{"model": "image classifier", "dataset": "small renderings of single solids in any pose", "cutout": 0.4, "arch": "preact_resnet", "avg_pool_shortcut": false, "widths": [64, 128, 256], "label_smoothing": 0.1, "residual_init": "none", "weight_decay": 0.03, "adamw_weight_decay_other_params": 0.05}
Rows from block 9, named by matrix and row number. Rows with one number belong to one channel. Each number is 200 + 30 x the weight over the matrix's rms, rounded and kept within 0 to 999. All counts start at 0.
# convs0: first 3x3 conv (model.blocks.9.convs.0.weight, 128x128x3x3), inputs 72-83, a 3x3 kernel for each
# convs1: second 3x3 conv (model.blocks.9.convs.1.weight, 128x128x3x3, transposed), outputs 72-83, a 3x3 kernel for each
convs0.61,186,219,218,191,223,208,210,209,226,214,214,192,192,228,206,186,211,220,201,183,203,220,212,200,205,221,212,188,149,197,256,178,231,201,197,190,220,212,215,189,227,199,184,203,201,186,181,190,178,191,174,205,213,182,213,177,165,195,193,185,215,194,212,212,181,214,208,211,199,188,254,201,216,202,187,205,166,172,177,157,184,209,218,204,194,211,165,184,159,207,177,172,143,179,185,183,249,221,162,187,181,204,199,194,206,206,219,241
convs1.61,187,167,198,217,224,224,203,192,179,229,206,179,222,195,192,245,206,207,224,187,219,193,159,166,193,151,199,138,176,177,204,163,202,223,204,200,196,171,228,191,160,215,215,192,215,160,201,231,181,150,194,187,200,180,168,169,182,160,188,162,165,158,142,194,233,210,129,213,191,157,191,241,217,197,201,197,168,205,200,222,228,200,161,205,226,179,199,208,203,215,213,166,206,186,192,205,190,203,210,203,235,253,226,199,213,238,229,205
convs0.62,229,231,236,185,185,197,163,166,219,188,186,205,165,199,193,213,257,223,199,204,176,213,193,190,216,207,205,185,184,198,195,159,149,154,170,173,189,173,148,188,224,194,250,287,219,184,206,228,191,224,263,192,230,240,198,267,290,213,270,238,162,177,208,230,241,255,149,224,208,158,192,182,209,192,195,227,211,210,196,190,223,189,178,230,229,200,188,192,226,194,186,200,195,166,182,166,255,275,216,207,211,199,212,205,197,198,194,198
convs1.62,193,215,208,190,171,221,156,193,144,190,158,141,145,187,180,128,154,159,210,173,223,189,196,250,235,204,235,209,156,134,252,130,168,132,133,179,190,266,220,217,265,271,224,152,181,208,212,220,236,270,268,243,225,217,198,180,203,190,187,206,219,188,221,174,184,190,195,133,191,261,234,210,196,182,202,227,200,205,190,190,228,181,185,160,184,224,205,204,195,160,161,185,172,168,107,111,172,195,169,134,141,201,204,240,209,181,237,207
convs0.63,175,198,179,154,171,166,197,142,230,186,141,151,222,229,175,236,236,249,226,202,189,218,221,203,205,208,193,236,266,204,250,243,213,234,213,182,194,189,175,179,231,230,232,237,156,187,201,224,202,200,200,216,225,176,236,187,170,182,149,195,187,164,186,256,184,184,217,191,179,203,198,217,200,196,192,197,182,176,189,149,159,221,241,197,152,242,196,176,175,223,158,198,212,148,156,191,178,222,196,240,196,180,230,241,223,237,226,184
convs1.63,241,224,217,228,170,170,147,145,237,247,190,147,202,217,172,200,229,213,230,216,198,212,198,250,242,223,241,172,169,216,183,197,186,204,132,148,231,204,155,240,214,198,181,193,201,266,239,208,220,184,175,287,251,232,195,152,152,198,191,177,192,168,192,185,215,163,205,92,206,235,163,173,212,209,223,243,191,204,261,213,170,195,194,166,213,198,168,216,187,168,219,210,226,166,169,198,232,220,155,194,197,212,153,174,207,254,264,199
convs0.64,191,164,156,182,176,161,172,199,182,232,192,174,267,210,166,259,220,192,217,192,214,215,204,225,227,197,180,200,221,208,143,142,173,196,185,187,206,195,207,208,248,241,212,188,240,204,206,214,181,189,220,198,182,203,161,164,204,146,170,175,168,199,246,198,225,210,215,151,168,218,155,223,203,206,218,176,239,243,142,193,213,234,210,177,183,244,194,152,261,179,162,106,169,171,201,164,188,223,206,214,186,192,181,172,217,201,213,245
convs1.64,212,152,180,202,193,155,212,149,143,164,204,234,164,210,265,217,204,213,165,174,201,137,147,202,95,190,190,252,209,193,176,168,188,213,172,175,179,220,222,248,224,212,223,203,234,159,203,252,197,199,238,203,274,214,115,140,207,201,184,214,200,177,157,178,190,230,190,237,213,254,223,190,170,251,233,193,207,214,191,226,216,238,213,205,214,218,184,162,201,187,225,189,237,229,178,148,188,210,165,233,226,182,287,236,218,222,245,253
convs0.65,201,179,187,228,207,199,239,213,196,190,256,279,243,250,266,250,239,239,202,175,179,207,177,177,185,171,180,272,211,182,208,219,217,170,232,239,219,194,220,227,203,235,229,200,249,184,194,196,180,177,197,205,171,188,210,208,209,183,187,189,184,190,191,188,202,234,178,181,181,221,200,189,244,282,304,257,327,351,277,328,337,148,153,165,131,117,163,178,151,203,166,196,175,221,214,205,226,221,233,197,213,208,244,279,279,246,303,316
convs1.65,228,213,230,213,226,249,195,207,243,195,196,203,210,225,201,237,239,231,232,198,192,193,162,227,186,162,240,164,183,171,180,207,209,170,212,183,150,157,166,125,156,181,157,176,183,209,240,226,250,233,249,227,249,212,205,189,214,212,190,174,213,197,182,206,196,172,205,201,184,223,225,203,135,141,167,118,133,163,146,152,144,217,199,175,204,166,169,184,179,170,195,216,187,236,221,214,209,202,214,264,297,276,255,267,241,220,198,186
convs0.66,225,197,185,226,173,172,228,166,166,179,223,226,218,215,203,229,177,207,186,173,186,202,179,183,202,188,186,193,209,248,186,207,217,193,194,161,194,251,168,152,185,178,214,214,213,187,217,229,178,186,205,221,218,205,182,222,188,217,257,201,198,218,177,191,216,201,235,252,183,220,239,160,195,166,178,183,203,152,171,196,208,253,188,218,251,219,184,180,205,236,211,212,229,236,209,201,201,178,166,212,212,193,196,190,178,219,219,198
convs1.66,183,205,210,188,187,186,217,192,210,207,209,189,195,180,187,146,161,207,167,136,194,164,191,222,216,246,214,192,188,239,238,202,193,169,177,200,251,209,164,277,182,135,197,165,183,250,225,192,230,187,183,212,180,173,232,210,222,195,186,181,162,171,194,202,214,202,182,192,190,222,169,177,236,227,192,221,234,232,208,248,233,235,229,187,211,190,197,121,175,209,196,206,186,171,219,207,239,151,207,210,224,228,195,212,249,211,236,230
convs0.67,196,208,153,206,206,180,195,206,188,203,205,179,210,215,199,225,218,221,201,199,171,210,194,194,199,192,204,234,207,197,207,260,187,161,199,224,176,194,237,178,184,216,161,191,232,174,149,186,210,121,147,216,167,177,221,201,176,201,208,177,195,232,205,180,175,136,233,208,168,188,239,199,191,176,187,208,192,195,222,177,163,204,174,223,164,155,190,189,185,161,169,182,217,203,190,157,221,178,204,195,206,230,187,198,196,216,208,174
convs1.67,196,196,217,181,199,190,147,149,218,218,199,182,197,201,196,174,157,205,256,242,229,248,247,264,264,226,254,207,213,195,188,244,166,235,192,160,199,215,247,194,205,229,196,209,241,202,221,244,189,235,216,182,193,176,199,204,199,202,198,205,218,227,204,202,215,247,197,202,196,163,188,179,175,200,171,199,200,200,177,206,184,200,190,203,219,152,219,226,198,196,161,199,232,189,177,191,209,185,164,220,228,225,200,210,196,226,210,207
convs0.68,231,200,190,202,206,203,194,214,190,177,196,188,139,204,156,173,235,239,200,199,187,198,216,213,224,205,215,186,216,214,265,230,152,189,214,209,202,213,217,193,189,228,181,166,229,183,204,280,208,196,243,220,181,191,164,185,221,204,207,242,166,175,164,261,180,217,265,275,198,241,246,225,191,178,157,197,232,216,186,236,260,198,188,186,209,259,217,165,245,235,273,253,206,244,182,250,227,200,178,208,195,207,189,208,209,201,210,248
convs1.68,244,281,234,235,216,206,212,188,205,266,224,205,192,218,237,143,174,198,211,199,188,243,195,209,231,237,200,199,229,221,210,174,184,186,171,188,178,183,186,145,178,220,187,209,258,177,204,249,171,211,226,205,204,231,195,200,212,247,215,221,202,200,249,210,190,178,285,207,215,217,212,183,217,245,222,209,219,197,158,213,213,245,262,211,211,190,186,146,181,226,211,179,125,177,217,154,241,205,263,264,224,191,200,188,187,179,166,158
convs0.69,150,204,260,178,188,193,199,180,192,193,240,229,211,204,208,202,195,223,194,188,219,210,184,204,214,194,193,189,204,225,173,171,165,187,179,176,154,193,193,163,193,222,196,221,220,217,231,219,217,244,228,193,201,219,258,277,208,151,176,220,184,186,219,197,223,219,207,214,249,211,200,213,175,202,186,187,234,209,198,208,175,204,225,185,199,214,218,152,166,232,249,237,189,231,213,175,168,199,202,180,176,179,205,206,193,191,192,203
convs1.69,233,167,136,178,155,154,221,163,172,209,189,180,174,165,219,185,221,234,196,179,218,207,168,199,155,140,164,225,164,194,243,197,213,223,197,206,153,198,216,157,188,241,202,223,206,197,197,179,173,162,161,164,85,153,156,138,172,178,182,182,189,219,188,162,171,168,178,196,126,169,171,165,231,227,222,222,273,221,200,250,250,195,236,200,195,221,178,213,205,170,187,208,230,169,206,232,164,195,221,266,262,209,279,240,217,231,204,205
convs0.70,162,174,192,216,214,207,227,217,218,231,237,274,222,200,227,172,184,198,179,201,189,191,198,201,219,219,217,223,198,194,163,186,235,169,185,188,193,244,273,279,220,204,231,195,147,168,185,160,188,192,179,175,171,179,215,160,201,250,260,237,218,215,158,227,149,195,187,218,239,197,221,211,178,186,200,202,222,225,213,193,227,254,95,167,209,159,192,171,197,191,177,162,181,230,177,177,238,191,203,173,177,185,189,195,198,220,225,202
convs1.70,202,186,197,163,145,164,169,175,202,147,203,182,204,235,183,222,224,200,184,189,228,205,148,217,188,190,229,221,203,192,197,206,201,216,169,194,249,176,127,179,143,149,208,210,201,293,224,146,285,214,146,212,205,232,168,190,214,175,197,194,160,185,237,178,164,198,173,228,287,193,181,188,178,239,243,219,205,217,203,200,213,199,188,207,134,128,190,173,172,237,181,181,182,239,207,232,267,217,196,214,229,257,205,180,152,257,219,176
convs0.71,211,238,209,191,191,173,192,183,200,180,204,238,141,220,252,150,183,187,210,197,197,203,198,198,208,195,207,210,177,196,193,205,198,206,216,235,207,202,201,179,192,225,204,203,212,216,214,184,222,199,177,183,238,232,208,178,194,214,187,205,192,164,165,190,167,189,189,205,179,207,189,192,208,184,164,224,218,189,224,222,172,172,187,177,186,191,199,226,249,237,212,183,186,235,179,197,204,163,155,193,197,203,179,192,180,173,187,199
convs1.71,234,153,210,222,184,202,220,147,207,229,187,189,158,115,148,144,138,160,192,190,249,142,148,266,194,193,219,308,286,215,231,251,173,258,194,181,167,160,206,169,202,247,194,147,209,205,125,185,195,180,135,172,175,151,200,183,271,234,215,191,225,162,152,200,164,199,175,180,189,181,175,216,182,225,272,190,219,267,188,191,205,201,181,197,207,183,218,180,150,266,181,212,215,208,188,190,192,193,186,208,277,223,207,204,205,164,234,160
convs0.72,241,205,216,206,186,174,205,195,206,205,160,232,262,154,218,246,210,184,202,188,221,227,180,204,235,223,196,213,200,221,209,215,186,225,236,188,205,133,186,210,194,176,246,210,155,207,231,204,184,185,198,203,176,207,232,199,208,201,167,204,194,198,166,186,167,194,167,181,183,172,180,183,197,224,245,192,216,220,211,200,191,234,180,267,250,184,265,214,225,182,201,213,194,212,195,277,167,179,317,202,219,226,193,176,192,201,214,207
convs1.72,236,203,167,259,198,149,227,248,183,225,201,213,213,208,160,181,162,146,175,157,184,199,149,198,207,160,197,159,141,161,180,165,146,175,154,149,194,195,185,140,181,174,154,186,192,233,232,180,178,207,191,188,197,226,236,200,166,259,260,201,190,243,253,240,167,178,237,173,202,224,173,210,206,243,196,224,229,227,207,239,205,200,180,177,143,180,203,148,189,193,160,274,216,162,210,175,162,188,176,220,186,197,247,226,190,174,181,173
convs0.73,214,225,207,209,198,227,218,197,218,238,256,197,202,247,231,213,183,223,210,203,198,196,178,181,214,223,217,211,240,213,209,215,208,192,154,145,210,202,215,195,192,209,203,197,171,203,160,171,206,165,159,196,196,221,212,191,239,189,150,219,206,160,174,205,203,225,221,229,223,202,226,210,216,196,207,200,210,204,192,214,224,191,209,204,206,212,215,209,226,225,184,164,145,185,193,152,195,189,227,220,210,205,207,196,211,225,216,226
convs1.73,170,174,206,169,223,234,232,235,217,184,166,165,214,214,170,204,203,209,171,175,202,203,189,172,193,168,146,163,200,162,214,213,203,160,211,183,215,186,225,225,191,188,241,202,174,202,222,181,136,111,127,117,100,88,194,186,186,154,194,198,173,171,190,229,208,169,205,229,220,172,185,195,207,192,204,183,164,214,178,199,231,209,163,178,258,197,223,207,217,223,211,197,199,172,147,165,210,185,194,209,209,226,203,219,238,213,195,193
convs0.74,253,207,202,206,191,209,224,197,206,260,199,184,209,197,185,227,117,170,210,197,211,190,185,211,194,200,219,242,208,179,257,198,199,170,165,192,227,208,189,195,195,228,200,180,219,198,233,206,162,169,183,210,211,197,233,186,190,216,174,187,163,194,232,202,207,210,228,262,255,175,201,254,168,181,194,189,184,177,222,205,196,166,166,161,200,195,145,244,212,194,184,140,255,314,161,175,265,204,171,175,172,181,175,191,189,188,163,216
convs1.74,168,170,184,177,169,259,172,242,217,212,242,235,199,256,202,179,213,199,219,205,179,183,189,160,178,166,200,237,241,193,270,293,231,263,234,192,204,168,166,183,175,160,216,187,215,213,205,244,158,181,214,178,179,190,200,216,257,204,217,237,191,222,211,309,248,188,182,197,101,206,193,232,203,215,204,252,233,201,254,266,234,151,169,181,116,196,263,170,165,306,141,228,319,127,223,345,205,181,261,205,231,214,206,206,202,215,197,183
convs0.75,207,163,173,200,194,172,168,218,189,215,199,230,223,147,184,199,152,202,199,197,227,198,195,226,207,206,213,174,244,243,164,187,226,161,189,213,184,174,210,206,201,216,211,200,178,175,182,177,195,173,199,247,257,235,169,189,255,192,184,179,146,168,210,209,221,227,173,249,234,204,196,209,180,179,162,180,164,168,172,143,167,187,207,169,175,228,230,186,165,163,213,213,227,261,167,205,247,202,227,236,197,186,222,210,196,198,201,216
convs1.75,184,216,224,191,220,217,153,196,189,212,221,209,187,203,181,233,243,234,169,231,209,151,181,198,169,162,168,194,204,216,208,197,213,178,198,244,228,203,196,289,198,201,258,189,194,180,199,198,235,198,200,189,207,181,189,179,211,187,164,172,219,218,208,188,171,240,208,215,195,170,188,200,168,179,190,171,165,180,217,199,220,208,177,206,198,163,155,240,180,187,154,205,216,150,188,199,197,203,177,160,157,173,169,146,160,215,192,224